config.yaml
image_size: 32
precondition_frequency: 20
grad_clip: 5.0
batch_size: 256
epochs: 15.8
lr_schedule: "cosine"
warmup_steps: 600
Rows from block 4 of a small self-supervised image encoder, named by matrix and row number. Rows with one number belong to one channel. Each number is 500 + 25 x the weight over its row's rms, rounded and kept within 0 to 999. All counts start at 0. Numbers have three digits each.
After each channel's rows are labels from the 100 images, of 14848, where the channel reaches its highest value: "strongest on" is what is common among them. Only what is clearly more common there than usual is listed. The data: made-up ball-and-stick molecule models. In brackets: how many of the 100, against the usual share in percent.
# convs0: first 3x3 conv (model.blocks.4.convs.0.weight, 192x192x3x3, each kernel summed), inputs 0-191
# convs1: second 3x3 conv (model.blocks.4.convs.1.weight, 192x192x3x3, transposed, each kernel summed), outputs 0-191

convs0.133:480509484521538524481471513460526483494451502465483464482469499491458459526430485516499469508531508550476494455482511540476500488464468503497469490532499525477515499482506533543518504555495529490475485479510531512507544482493501485484525510505491465464489519532500493510500479523462465472478496507479505484480470479484499455515510465513452502543509495488479503511492490472478499496499469507528518519487489531542493493523530503524485494507508453516522545496496449549492443493488498516494492526501484522432544473507483477489496558459454530487499499514540506495489468500467500470
convs1.133:519522498502512478519491525480489527455507483520504485505482480524499526487500490490481498481599474538505513487498483457498472510482521521504514477495483485475478497495499470536522472523480464494506501501477530549507513484505525516526524520500470533497535541534483508449496512474509561549468499462468480523501490507498514508513480505449478498554463487477506539474476490488514556520440472525506496450524504486461499500477500479525509491464477484476537524445518478524487511492519541522505484487480542514491529484502505540500535477519537464540456514509529483483479493487465529481
strongest on: balls and sticks (84 vs 34); balls: three (63 vs 9.8); balls: four (28 vs 10.2)

convs0.23:513543486498510500502459499447453428494499514479535500523510497481507481489494493487522504531497513500477484484458496467493492468474455514545499527496534500510520503484512480483510485474464511489526456463568495493503507513520479473532508493534503533503490543507483505496503502507493509486488466467463527529465519496508460520483507483506511499478462487471499491526514493528461438470478499525495494504520487467522485494565501490532503514531528498491466479528513482486553513495375516498481472501471489468478518510483469484499528497512498501505533500476474477479447498529483507477
convs1.23:503462521499497483500480486472494474495528491470526514493488485491502532507508499519503499470501503514515519503448471509525486497469509504456517525490521548497538487520496498506511538525481513523486484457512494454515526489540492559502532505434525533526523522502521510485524516480540476488483496482523508500445499505565463531480490497507536528504542488476492505505510468475464489509542510533514471510503471500488485510488452513481527483478513467476385522521509519508506530497587495487540533507425527499490535499495493516493516491510507499506495469514494482500497518492518476503
strongest on: dark backdrop (91 vs 49.3)

convs0.22:504554507515517455475526510480526440503480494493486507463478509501490493496501441473495523469475481530469525494495499514519433491501489509492490478501508483496518513504469537511491508487491541526477488457527509413506519485504494492547502492512495526479503492472442470477495497520558496510481495507506520527481536503500471513532495523511481519489518524492489520481511506479522509521540505545497502482492559453516540479499521520463502469438512486469500479509500523475530488505421518499478493504514458472479515544494486457469513497469556502518480527495454482467498536511497500516
convs1.22:519496511499494486521498481537484505457503488505466548511471532512487472527513563571499480447490549476514492545482515505483541477533522513507528470533530475508510529493473532513531506503495503526475481492486486504496505526484476478531492532435474511505480479527428494486495532463500505483492505472488516472511485515478440504511484489513451488469489509495511497480499499549517514502518518475478517531448487503518506484521520470514537552524514486483440488555501473489504521496529500501530501488448537463489541525548497524483500505474518497489481499487541484512458489516497500515
strongest on: balls: three (28 vs 9.8)

convs0.178:498517475528506538459498554464486490556523502523546519453525461484483507470541497483486511524485478471496451495500532477478517493495457482458508495508478517454520486497495505477476474487540447480472485495514469508505508468508479429557491505492501539499522548506516496424480522515479525530495512461481499480487531510470485477438520442465515535481471510499485517499534492481483494499520457523507504457494520463531491521522472510486506504492563488515471498491445526504523489509481518511496466523474503513520496498490483486514499514508542514510502511520474517490492500493511483473
convs1.178:474511498487491530505493497498527511520493482473469531497466503504550534513495506505518543467553500460467499469522519528502473485475527519498500481527491465487492526537541542503486487519513515465508498498469532594485502496501528509473518498474494508490578502542467540457469499496548514566469510514465523488474509487481536491512499502476478475504457486527525509446522502481490531548471503521504500471511456439506508505454518542528493532516492517498507495471521472477486475510508502527511506492509498473500508486511484462513491492515496502468511489545496501515478504431512509496
strongest on: balls and sticks (89 vs 34); balls: three (72 vs 9.8)

convs0.28:473504479494518526492478513458485505498503484493506493485512501612562491500466429502486488517481494463495523510505490498496472500487489502501490553500512502455454496479519496517513489477500541559511521490502515485494504510495524537504528477520464480504517479496481475473512515521480500512498489504488480486496516461465503501497582509517466473472480453505476503510518494492589524469519506511511490489490483452506484489485538520484477575537518531524493491484501475513516509510487486491503503503499476484497514468523488511456509494521526482517522474435492489466509486534504507552
convs1.28:493475484447477485506494535481552452488503541517497508514467511508475502499556492484512483497481494475477481493506510521501523492522490481512517516523512532515481493503485504469478493492482516489489500466518498478507401492480469534507474510495479513518494493487510446514515548482463474535496454510538530509507497524448499454530504515452486513461485520504497498509507473519502528527530506484487464483553497479483592514514478505486487569503527492496445464477526483496509495505505440460487502508530487504497497466499518525464480468563491501501488529517488503510487474481507503491
strongest on: dark backdrop (85 vs 49.3)

convs0.124:485502522580530506529575497459505563495514479449485467495473494474479502504496521513479502455504455504529498501466507533497482533466518510518483478540506521510501448509467509509435523511488512534481505412492517509507495502500515485495475505476500502484515488503507495499453468544507538500497478503493530461453482471474479504503510489489484518507543508477481517497511458493500468457529489434537496505495520488498510471513502492496507447508508505489493518532462517489565465469527529498517512519474493477519500488529487478476516480512478506526480468515474508496503540478520507494
convs1.124:489458515510471439500546496463479540486493442507500472485517513533511494488466434490456470523516486477481511477512499501506539512510561467473505503514481474472479506491506495516526491519542508503516466541503503517540501455500506485530482506534547493514499492458510516490456437449503531538490496545475486538514492522532512514480511473477498511496531498553528495491454501503510494497516541562496494543500514477529469487474466508542497507528462483503551497493478484519460497470489483481510475520506509488502513531510474449496465482503483477466513503475506501506506506521478477522
strongest on: small balls on sticks (65 vs 33.2)

convs0.12:463512492507483500469492521556519516499491509486500493499521526408499505474505488488475495516491497532477477462506489493493489465513477495474509504546514526520485516514512493489518516472524477485493516468500496550503529530527443499520521460462506478526491516469510498499499479518486488504473516499513514499521479494509481513493665481485577518516473481491519498510509499475523502502504503459466471513487488504521494440478491486522528536488493520507548497429485498494492484503462519537497513510475472500493493475526502503491500489520485517495494494530512496493501510523501485485
convs1.12:502495522524512487491510506494462528467497537534494487510467473499473503480454475480479502497504485517524496539449494489495488506506514488504500505499531485507491455489513564499538518492479450473506534507475510512492445501524517464518486500470519512557509519474482542494509529495513486484506515504488495519518489493539507519472624471494523534521509475511501473498506518519495515494504490504514491500504514515551505512509493500481525458472524511502553524500428454471533487480526498517479478530455479528505526485543503515532511540527488505510561496492507490519540554478487519508
strongest on: dark backdrop (82 vs 49.3)

convs0.15:480499502516487498493520540450517527507515497513513549494495464314532479511537520491486529515498509516500497491494502521500508487507486529463502526470504514513492529490500527484493516512476524482513507482497517492487504519503544499560488504521488518489498498517483478506511536488489490487488513496527489539506518497520498501511453476486482492499504561486515497497525488494430451544488517476501518505490506512479477497516488494463501563480506490486487515459518500508515473473484514493497499493492500483488515535517525487505471472502531515498496561492498483507511514445479482507
convs1.15:490514500521493527512480500523500555515492511493501500513513526296490481503432493490513499475526509504527532450517566519507489524482487486513510509533503488499487496478499525522475497495476431470516503531494506490511468512493525497507486520510535512536511518503503525474492487501506525500493500498513503512494529506575500490467501509488518512463495495503492496478526493541491484508487509489514511476515501502519475531490493500483489471508483506507460488538475486519502506518464530516506494485494480485514501462504509482476496516484522501503502499463498491500469525489478502502
strongest on: small balls on sticks (76 vs 33.2); balls: three (62 vs 9.8)

convs0.155:501515485533515481525528472535505493487506526530543490481459460430502500516501520506500493522520537508511491497552501519497515457452481489531547488507533514479469529499504519496489522448518502484537466496457504498485512484544484517520507489512502534479502462550529484493511521500546495509525515500561573518507514448488521497504481495486529506478511485533472452488508536482507523497483511494496535532522540507509494493484459491466435508465505508489482531493536493515529476528482495491502516484558435541496506483519522488494490499522505508500504456467490471519538523486489482468
convs1.155:494538526502477478456498515495483501505506562518460495531534467535488503502492520480510494524508475563463474504472511474535452476462521481430488463485476508534462461502494482461502521503528476547505515538484505516518518487527503511531514519480464517524504520539486483468516497490492461489477513522473500488456512470501503504469495524509545505491505506478480509492518427501498500433504490504530486511502524534507465490505522471467459513494529524499520446517464529522475500475507473526461477493568494500501491506499487506539496513494525466499503488513544533482542506476492475515
strongest on: dark backdrop (80 vs 49.3); space-filling (68 vs 32.8); balls: three (47 vs 9.8)

convs0.48:473512480527498511525487533436506482482510464509500513504475521544505508515443489520540519562467451490496518519484485537517435478542538465484551521517500510497504502492523495473510472459481545530512470475493505510474487499507524522519493449485491491463551488430507506492467482508475502522441508517485553482516452528509469527502501445539460515527509505491483506515562490492499491507520489472478494500517451517517524477492532481511489528528496488501491507521472463546499525477452502501505497494495488463474501479488475477484502497466486483522501509478476526497498491512486513492
convs1.48:559528491466484535530499534477501507543479488492479507485529513500514489511557489504510547507449470503467511510463482493515506520503496517486452475508494500489500489496545485548515518524523490519514525480493512522464504479505447534455485564462547493524495533446473488518560493494523457506524506535492498508492496511498469513488466427510483481470492494496539513495511501482515519496508465530490436489488562513493522487471523500502561505501478492473482477528503534489535501473510493475527508492526514482492479516510504474539531480518558479536504507504491531497532487512495520500
strongest on: balls: three (32 vs 9.8)

convs0.52:532477555481510499518537465526560458508496451541504503490460530515522477531477523525515494506483519500458482502538472488516489539503486496522470518490490478545491471476500517525570466490477540510473505454498506499486518514505478549524509468505493486510524510507478492508492456489483490498505514536492503477488511479471497505464495472497468523519494529508492514471480529508491468433456500509455522504504462505530517470490538467499494482484468461476507514476531453497473501479481458519474506519505485556527505527492452508462507492514435479517494508468515484526492497450475525495
convs1.52:431523513505541492501508528520490473521481487490518451469509473492504485486510469463486481462439490487518495500464519503471529509496470506451502525497524477514518481507504498462454503537509487454463479483487487469473520519498488540519521449505472484526489519486480496522475542469489476471507496511497538450535493498523470533507497542514486504513482460524460504494475509492494464538496526484484497503517501519525535496518502474464523489472472502478503502523446511525459455518473494492478512480463447551489494499484519510447478523479530540495542526487492501532516500521470437509
strongest on: balls: three (77 vs 9.8)

convs0.142:477505486469484489505481485464513460479517531518522508510523495487531513484501502501476527520517525522499490513484480473555449487412490522489496475535553516489523500520492490469517483481503528534522506497474517497500535506494508537484503508505482516457524491485486489511479471488507532485501527492495508466505497490515502494524531488515468524490511514501454471522520622497462504484508468472460509508520469513523520502483501466502547489481456445513518525528526503548496488515495481505499484491515501487491467511557515520509507512467469466510514546505575530478508497530463504481
convs1.142:454490498502534488500493517474475475553494501505498490489479446492482503515506501468455506490452468542547501508499538466514471490497517525517531477489496476522497496481552544486495468516463479521497506482502494473498467525523481473528513494479535509448527487494522512486518507546528509482493504498473490492485460524471462492497490535511501544562523461504490489567513535464491498494517492486461519485505521464514495496494507537506473564531449521517496514500467502511494485514505510448493514470501500531525493518494479522496517508520508479490492433487540575500477492481539529459
strongest on: balls and sticks (68 vs 34); balls: three (47 vs 9.8)

convs0.161:517474454471484503486511504476485467491480512456490523449517508479525520467461534555530502490545520481504499486525507498504457518534503510518476490463517479484512526490514477509515488486486514500516502504525470521497500441486488504566491515468447542500520464535473589458510490489522494494502511515516516481439514473500510480511487468511486473505493513524520555525491512478507443501538470510501486506469485473537508533540472521500500489463512510493523463509498483499490447540500470488508475510507507500484502489492478492514464495446486483445513465543525518521513504484464468518
convs1.161:452519525538478508484468510501478510528563511513494521479483506499548515512493477458508525509508553489484509498458536492455539481482474486487511508500508469510501505503532520485486535480518535535531472488492518511483490506513478484463520476499513572489512474523441466474489525516515479496499514524483467493528528491494487527505490518523521494494486541509527494546498544530544463508506465522499496507511479513469496501500526520510504515493468485445568465507479501468513425466540495514484505507476500507533510522511531516503513478521548539495486545489516504467540547498501512456
strongest on: branched (100 vs 54.3); small balls on sticks (97 vs 33.2)

convs0.126:489493496475497505478497450481501468527467532494486482492528474531537497497456508527485519492537494483506499486487473473567479445469469491532478498478486434483498489526466488469521464511492489492478491479489480475440538471523471536499510489489477447482482460482482454525495510525542498498496516502498495446495493459490487472512533493510485507508472469479541532496465497504503503500529513512486495463480499466485497519503507507449461534500477493492479486527497471524463504502505510489453486490547441463513494475501485501497506532537516488446559489507542492464502449493497468510
convs1.126:443479461528483503470489481503491498524520545524546516504500478495514529492540531490501520500499519486506524505506516512495517483525511545517507507491513537524527549486528505498510529512468499473478446509493536519497471516488505513484501527448536510489517444525504480480533528515537465502498504491454474476464477493517526542488531526500522522526469489482444507507513493470534531518507500543495509494510490474509507486461498532482534544508508512502454481449541494499487495551519475550545501503515490546494528512490489533506528442473449523490474529523465532466505505491534464513
strongest on: balls: three (36 vs 9.8); balls: four (26 vs 10.2)

convs0.9:523493466475480494512484465474509512483516480581507482500506532510499485512472496431509507498502431481524510438532526478485446490475458499502494458497534498502488490524499495479520503484501525455480476484471495499470502464519501546490513497534510516477476506518503490547505496540495499547512525477480503523509505491496519497490497523477501518489486493485529501468477472487495512482494474464522503474460501479462486539508494472499517489506509474476482543460471485513479547510473483499482509508514530519590467488446493522537471517513537482533503507498511513562480527451542500502
convs1.9:467514538465536488507498541524490515491509528469473492487444478488506498445487498495537506492523522510510516469480469444480530507502498504494504494523502488496484461528500556496495511519537529484530539489479523497528500498491499546502505502518498524516478505472508470501528491474529455539488527511472513504502525498519479538508505509476533514483505524495599491550481502462521474506517487496479495489489533482477495491485458471508540501488469481459451505493504508493504377482501504503511492481518478494571516512537504508499483494538491491486500518493511505520499470488466526473
strongest on: branched (100 vs 54.3); small balls on sticks (98 vs 33.2)

convs0.76:500522439514516500470518511496503421506473504496460509523464460496512474510520549494489500453467459475479512488478486506477489506468536503540479502503512531502516503473505535542429512491487482479456492436500510489471467470520459542475512533477504493485460495486469513478532488497543474548483501517498459497499519497484502509500502516479503520487522496488456528518533494509530479479516467491504473514480529499479498505464512507507508477534524532505556502537459488512505501530444504504506537535463493511489486476466531455473525495502471484514509454529484485503538510505505500545
convs1.76:541463475477498520512507505521498470493487467502528488511517480506464505501523504518530474417466512477490474460520487492427492439487537489516503536511463478486460502468506510515502531501522487512449486542511480493501489495453490543507491517418514521503510479486467499517517513480508535521481451502553521494498460494461467510493493474496504515488484456494487515516532510520525511514490511518483483497502474544519477482518458473522525462523492452502508520512477510465490496460508530553473502448466501511496514507538513462526467503485456515483491525518474480472506510509510515480
strongest on: space-filling (99 vs 32.8); balls: three (52 vs 9.8); balls: four (35 vs 10.2)

convs0.37:542508489490498490516466494496530500497496520493497459542492519514499493510533467536494471505501529487479477480565511518484463505502521501525461508495512487497478524487481514504536507462505493489500503468538506509448525511492523533562459588520497500520495460491488513482438499524486498534488515511473488498488542510483530507519494511478511533535565490467495547526561447478527501480488485514445502465476510486467522496505507518488517477492498468530481463540504475466491528475468466498495519479495532477486510491499498463484480461478448534528465494499469483515487495515536501485
convs1.37:519499513487466452494522488516498471517469494463452526496497478492502452540550532497530506502471483534500520504443492503520537481512486530498505493513507510506470452519512475473525517457542477528473489517503493526466501493497487523479496499525528502475469485494494514538517499466467505487531495471550543516476515439522470512487490487538493492546496484504515492482527516479495526508458506500487539461497494513497540524521483501502443452521447506505479512486550513440528541453467502491520478494491485451497490498500487475453521461467513469501534494461490529534476498521486511506
strongest on: space-filling (92 vs 32.8); balls: three (44 vs 9.8); balls: four (26 vs 10.2)

convs0.8:526475478482516475489486518471517480505502484517488505503473512497481509480453467480496483516544505490444516473453500448446512498477525495467471506476465476496506502492513538504482515476513504486484517482476525486499475508511508495529473541568488487502539502514478489482474453460532512503480547480527475557457543489474490524532516482489524531509469473501505507561528496466490492495493502465482497459502501487484452508476482501525521500481530458514455476503482475470503511488522483479495469492434521451504519484444504463511464486467471516513495528483475500481495433485511488499
convs1.8:498513525489522453580495511514525512461535486487471486474514478526517520551496489544533523503514524474481531515454527493470522492510490507487507510513473520519508490480510543497527518503486490466491503538492516471475513493496510507545495523553515498528550495486472497482508496516516519506503493455525501512488505480522506450523510493523508539517512521501485544523539497475522515523498535499484488475496509517530484486514476467500473484513538453505438528491518498524486524469364498476506505485512491524489542526519481484469527476499496535481495494507493502500489497527494530453
strongest on: dark backdrop (85 vs 49.3); small balls on sticks (60 vs 33.2)

convs0.146:522505476491504531498500491507505517489502505495525491497482499533491525477478503494533496558483471472488510466485497501497496472511479512514506476519524498459516507473511511523547516468497535499481469473497494477466491515515484494555481458472438523520505511492521487493458498498491495521532480533470485459496505521547498493510501471526467496474490489535498481529484345473532486451538503508482487460508520527510471481488494505484527512530490497509502486459529506556511473525501530493499495492493508486474523501443457477485463506534503471534494469524474473501485484495491494505
convs1.146:460491499489475526481493546498498472494514476481552547491489471498490510511519456478505496508520453560537477524520488488519471510443488507540519528526467525494508470463507488544478499536497539467489491491491480491460494496494511509500475514483495538482498533506498478462516515516521489493511479457485502512488434523464487473471489562508475540506476479496475535505475499500496521525528504499442487491495481474563524494458522512477482507500466445510513532508497477541459510477483496492514498503494525531507502510496479537518537473472505478504550502516543548510463550493478495481
strongest on: balls and sticks (87 vs 34); balls: three (67 vs 9.8)

convs0.47:519463515462553483531485500494473463502500448442508506495514560548520496501501509501555481470509471528485492482505453508493491487508495471487481488510498472507500498523498495560533539534485530477523495468549489487526506516506484464459499508512516524463432530510497505498504500495433538443593518480477498487484499481511513533515509481510466489485504441508452487510507516526497471507495515531462494467542480487479496503495496487531485530516511523527513522533488463495459491490523461467515497509499527509520490489521470515480478529496470501492525488482500480502500516497483499525
convs1.47:532510497496520519484515490486510522546461484548557483489525518500455518461521548511478472492501520485486524517483529479486525474497509478508567504530474519466508505511476503494498528532516513496511536503468504497521493479519555479506479545513480526485508527489491509503491476464509492515575522519497514514499502503507562469500463523501504494474500529528532502498498510466535491478554493473522488509554526483533495469427456482542485520469493526535513514456512486519473504490540479502481480525501517467519562526500492488505510482491452504486487489532493526447481482502515535498
strongest on: small balls on sticks (76 vs 33.2); balls: three (27 vs 9.8)

convs0.31:508476454518513492517479453521492490496465498520523517499467518443574501488508520468499515477524487410511458495503487503509493525514529502495497501505505513437501516465531515532496488507542489496497494519524531561515485502537535510529485568494485522489460502506463513486506501515529486506482527504545514507500523494500526507495466515472498521476477496520510516496491452507489494473468472465548496511485510515515541500498527490514488472501514485550532453482463503533479520472497521501535495505497504544472485478457545488495521424512465471478493481477516505507482532514485524477
convs1.31:464466513492506480479522501498484473556465510505488447510503472522454479466526444513510500515487562450474507474474557497489503521543492509495520494484479534521492514506477532499507540475512500500433506494529539480523482488526524530530469482493497512515528501444471524516490512547527510534518488522486515491523466511483495508533461445541527532515489533490539487529518513503519442464477489495494501471516458476507487515504485479543463545489488509512530490508510494498533504527530500483492511493490490540493501504536527453528510518489502504495453506457486502449522499502490529504
strongest on: space-filling (100 vs 32.8); balls: three (50 vs 9.8)

convs0.75:482463487432502492495493517469505488502458506480529499468509479503485493452485482484451507520505505490529536443506462512486525520501479495523491506501473502473501515522496499539458472463530473498541487494500493477565447489489569508519523506506517522489470518478496507475568480490470479500488504487534508465515479527472471513515492521457509529438499454438494498486541480510543473542458500475512472502487509494528442505523496470518482497490522477512493483515495525488516476515506500478517496530505481496481504515453487514548487513503558536489479510512496484514509495522490554488
convs1.75:513475506498501503468524466480493499508491501524473507520536489521529518472522513451514485517544501479465527491505484533503493492478531501529501503511517504486489506515514504530519479516484525481526510494524471572561510509503523485525509447479535454480530517511509485522492490538493531568503501542514538520506460471496512516536496534483524508438470523521535515459506522527520500487484474498503491509492475427499503496512495494503483506475494405494486482492529504515495520498519504497511492537515553516498562591503500467510494498530485507459507499495478483482475484485483519493
strongest on: branched (86 vs 54.3); small balls on sticks (85 vs 33.2)

convs0.114:511534462506529475482442444467487441507479504473510512504481498479483487515465498511501467500487496501494437499458488519506473478456479478507500474486489475481511521463519529505546458535478529502516447491546496525489497505454475494498449493521472515475479519521501534516517490519469501474505476528494510567482543496513467526493484511483482515492488504429481528524525478498517462488498526571523486525475515487494517530511531503517490501510487501500501471525516498491497529481475496501490473495484532498455443507485488440463510481516461468525484487508489463515488540516510486474
convs1.114:501527485526509482547490481460480449530511498512479529481514507534491537477489485464522543521489473504484447512515542502492527521491496505496503519532489539461456461510478467497514524486506511481490498466513502513515500490553512517507504544516429480524532495474531461476508539505557451564508519502514507503467532492531498516454497473473518552501503504465513525499508468428501512502445487536497489469506502539499511551492505487483503497464496492483468498511537488486518487489545512519499530494500488500471497510499496471463491507498500488488493478525488530504428503501495532465
strongest on: dark backdrop (82 vs 49.3)

convs0.24:534491503468520509516514539472501468542476451444474527517512466527471508497485459485513479475494492507479485492479500469474494500513478486510488482474500531464484480494467491510483501505506538482505530460499501514503534511520509514487502546506478470524535527518453526483484478500500496453509506527479502546506489462465478554491523520556536480504518456458473501482486466506512517493481448486443500516515487432511523476503507541501518519504527502459474490526478482516477525491515469513509507519513502527471547460501535450504468456507559477514508484475500449504478519525532495486
convs1.24:466497538532518540541565524494513517474517511497492523504508543479507505447507486479482489520542525441496484518540442489477508469480495496499489511494528479521519539514505461508533500478506547447509489506522459510547479513471489541537475494521488484485508528493493486496495521486440453505495539533517465517510469485478480503464480515541502495526523536558510504528473505506502508536490521457499471480508489451508490492542531456486536521473461459525496514533524513493492498476496525479482476497460521538504527512505476480529496521517485472507489532505471494510535481481527501486
strongest on: space-filling (86 vs 32.8); balls: three (79 vs 9.8)

convs0.83:532459506489474479511522499461503523467511468536498460479492474454492520488478482507487511477525502457477528426489520504539508512467463538546541506499557508448517470505518485483492499519467508499469515470543526519515527514504495496550462484504492481495511447506489478532463492490503472509497482519449467489502497491472535478485471503578480539467462515513475499484528487505541498452484487507494459486540505463473503500527520513501531494479458480486523492511525475482506507491568528506515546481497494474486491486467505485493494492481495495478521514523504482553501491470498515489
convs1.83:496522505546501489481477534450466506501475519501496502459511488480493483489510527497502544473489494530494514516548472515517444467492511507505490492446544485506478491506488454468526496513496466494500496510461514482542481519477481488471487506542525490483551506467493481500522456468545475492481517528477494479502513483492515485488479525480520564492505485539459508465547519543539484445487507535451536516478482554491478572514519508502510497508491486511539492467478496480513510534511490503496450537518526492548511517457467494514512484522497469481473443479529505491501519507510509507
strongest on: dark backdrop (100 vs 49.3); small balls on sticks (78 vs 33.2)

convs0.147:489468455485476486514459505456485467521479475529490547551480515487495476521510489474549512487492443503506509527471517505497491417510519511501485467502515497504520507460530529491490493460520511476517542472470532517497486549503529534454462533484474538517528487479485473504500505527528470462479468505504501499513505485522504494480489502463476499498481504510481491467509482507533538545496500468517502485526479508490465449477453466498494464453486487516486510502515479495517474518511492483507513537523526508513467555470557487531527538511488517459490535497530486518495476466552505495
convs1.147:465507490516509476516473465466512479524494506467532487482526512478500505507521469493510552504505515520508476503508461525464509440489469480486547516492548511511523527508534502480516488447480536530521515507516542537473493489540475517494526495520498588510552502489508514522484475518478474495493521502530490516532533468496498518505491481492509477480529492475530475553511518512493479479490478505524514500521511503441493456512524526496488528478522459475542557477508507485504441453466500489505511495507470492491490475508468471563469497518562511468500491493477479495524532486526494517
strongest on: branched (99 vs 54.3); small balls on sticks (89 vs 33.2)

convs0.101:520508493460495474480512516430491487449491532483541518499523482546494512493477463494492521510457483471503497498514489502516488495602526479510514451512479496484528492478529507473527497518489524526484514467516495480516489520485502501449478484513489479496500468487496488490500464492498492489468478508501494486480527389538494489514509465534495515512488530501487522518504492476485490497517492508469510455487477457517462520503478510491526448534502515483499502467524503490480431493485511513484492508512534486530556527504499501508481446496491527526518574509455496507488477505515513501
convs1.101:495529517482488470513488543486528495499504488530519507500509389479433479508498509503455500463418516508489497550515482532511507464470475497484503504518506515493480481483522527439486524489495510511480462529482490502519497530478531491536496492479520480430485531491471501517522507529502507483489495427520494487486552481509494507488494459508520510560481491503480525493510462450515464455524510494521491515480445515510549480503516480515514536510503489515500506475487512470475507489483500498510503513499503523521515499479504503464509530489496504504502523484460525480499447464471514476
strongest on: small balls on sticks (100 vs 33.2); balls: eleven (27 vs 10.1)

convs0.73:519491527538508477466497501450477508474454527535508480509480509473527493511480523471523482506491491504516527499495520481461541469454481519557490515507502491494480517578492530502490477490540522537488444480502580550515458535526499483491527488502476514476492494489501534473482527507547478481496507550510505486518468522521500557508487510486483490524479543505493490503519491529503483479525507501497529531509520524447484503507503459520510458499532483456538491500492539513491442532481492490529528501518493453510505504482481529519511472487488542464486486540486468463507523482509500498
convs1.73:534502521446485529471514494453502485478530551457505479514516491532502503517506520532488509485453504521505499474450506506522489489464489510518515505531497482539481495548486502503527487508534472498504496465475502484479537523533491495518499510517506556494477525479474502510506492510488533465519497488545550474492490493459465482497493508531488560514547472541467526516554498521486498486514509473496483487498530516516474500479509542509574488522524470461514503522499485496497484520555545480501454435481495494494525515490474475534530518507504478504502475449436476512515487533509499522
strongest on: balls: three (38 vs 9.8)

convs0.51:489486461458515467486445498528490470487518475508533484510464478495523500537498508487532456518464497473430504473466489455517502482446521513478500494522458462518533456482499511501511505510479477483488482500483489496519483478495532495489491548507523519512479516486532522481441512505499468506465491477474514442460479529509492512462466506458483512507557494494485490490504502521493532499480517516538514538485508437523507510525576500532501510487499521511519494495492465509466483476513454484523479498496546502489530523519488499543484463481474554510488467459506496510494500545493509523
convs1.51:470488500517491502512489520483494483470508496485474536499532498474458512523484534497499482521526528498569495499485458543545522453498524497530510483512521485501465505500470506493543485521459499538518526523514515499503482489538477486459496468469479550528542485466494464548478481498510468495550478471473504511555517453479523486479472497525484498537477458476486498505544515498474518530490494514451466476494522463471480491493525470551496490494469489505507530474539516496550477492518525488492504486490476504515520500482504546501535493507467451483525461532473544494522523460491497530
strongest on: space-filling (87 vs 32.8); balls: three (52 vs 9.8); balls: four (27 vs 10.2)

convs0.151:467532436496524515450514473507507478437486538485530491503469433468515512494484496511493518538506560453489469451488537504512463522523471515509481476492541463470492478523498518526532482438505442501489534509503520513482490488516520489509466449499504503456462505479499511495485490512474498547495504512474500483455491476510491502529495506477526440479483471491473536525505502541476503493468497474499495479478507511468475496525500504518532498502472515480528471481486490466511512540494501503498499475530486466437506500541512511503508473497502490525498478521493474494487500489579486483
convs1.151:499491520489497494499483537521508475466500535477463491490513474521487560481496504457565517473532468448473525543510497531520461500478498471531501501495529523518476531521517521504517490467517520489485466517495516518473500520491540495460517433503505530491494473496556490471523542498503537509504485496481496492503469466499501486453488521535512495500508511487496522518503484500467511475490531511464470493498513500476490509502494514494481466477452387485530507513547513491485502449519508511498514498465529534495529469505471500505515483507512494533521564502488440539475488503485493503
strongest on: balls and sticks (91 vs 34); balls: three (56 vs 9.8); balls: four (32 vs 10.2)

convs0.45:478507460495536519497488506474537509482496478491483505507477492500477530490489426465446483498460476521538521441478474521491465490476465494500501521500486512506506526502576532498483519486474506500510488453526488490487503495510571532517486523467499494442518492489494496510527471501540539490460529543535480487457549489504503520487482496491510513490485535500507508517499471467546494492459446488518498445513549489500485483496462485456541471491490484504496505496483502476488456497516534553518463502474514535502525507484488487508507487523546485497506506530515458520505534520501503524
convs1.45:497481505525553488494506479537499491524531480481478490500524501512537501520487427487509499485476516520503518517532532513480509509462483523503494489469459484464494476487357480528508505495470510488508500493502504493497487483495525501455512502519412468566528512527513486491487496545496499503477509512504483504523509511540496494502480457497461494534435482504510486452475537536465508506512488490522506504468461488495475530482523539502526507523483537473495520466506497558508483528483543500511537510488487514511495523500489512524483486514494487498505499513477512485489508517513482514
strongest on: space-filling (62 vs 32.8); balls: three (52 vs 9.8)

convs0.26:492492508433513497479492487514508483502461495454480489465506506571525483501502479522493469495479493483525501468509524524523526510500502492523500448512448490460496532514472504510472495508523499489494482506502502546466497466485520515511520487512485496495523467501480497511517486491526445471518499534499505471445501554387509506491537512510452455495470519456492550498530498490570488494459495519494519523488504511510472503516518486486449534503567530492489521477505469482492477500522489510507512499492490490521487466499504489476488523506523457493510528477514496520475483465508550492
convs1.26:503471521542502487500490520518513418509495486551492479469498513501465518519519495466491516534507474528487491504476483486537506469511523497501523544497497515504468519504511495523506552521501537486496513502472504528505429526482508541560525510510477473487507509462486461481505513483512493508524507550501503524488499474562504511467530466507501537522510472497504545475483458498454481482528500509462514487484472557485518492453504494512462561466495461529498524479530538490487503485473505532515526534479522496500507524486503537500513496500514465543529494506560502493453525507541508515
strongest on: balls and sticks (78 vs 34)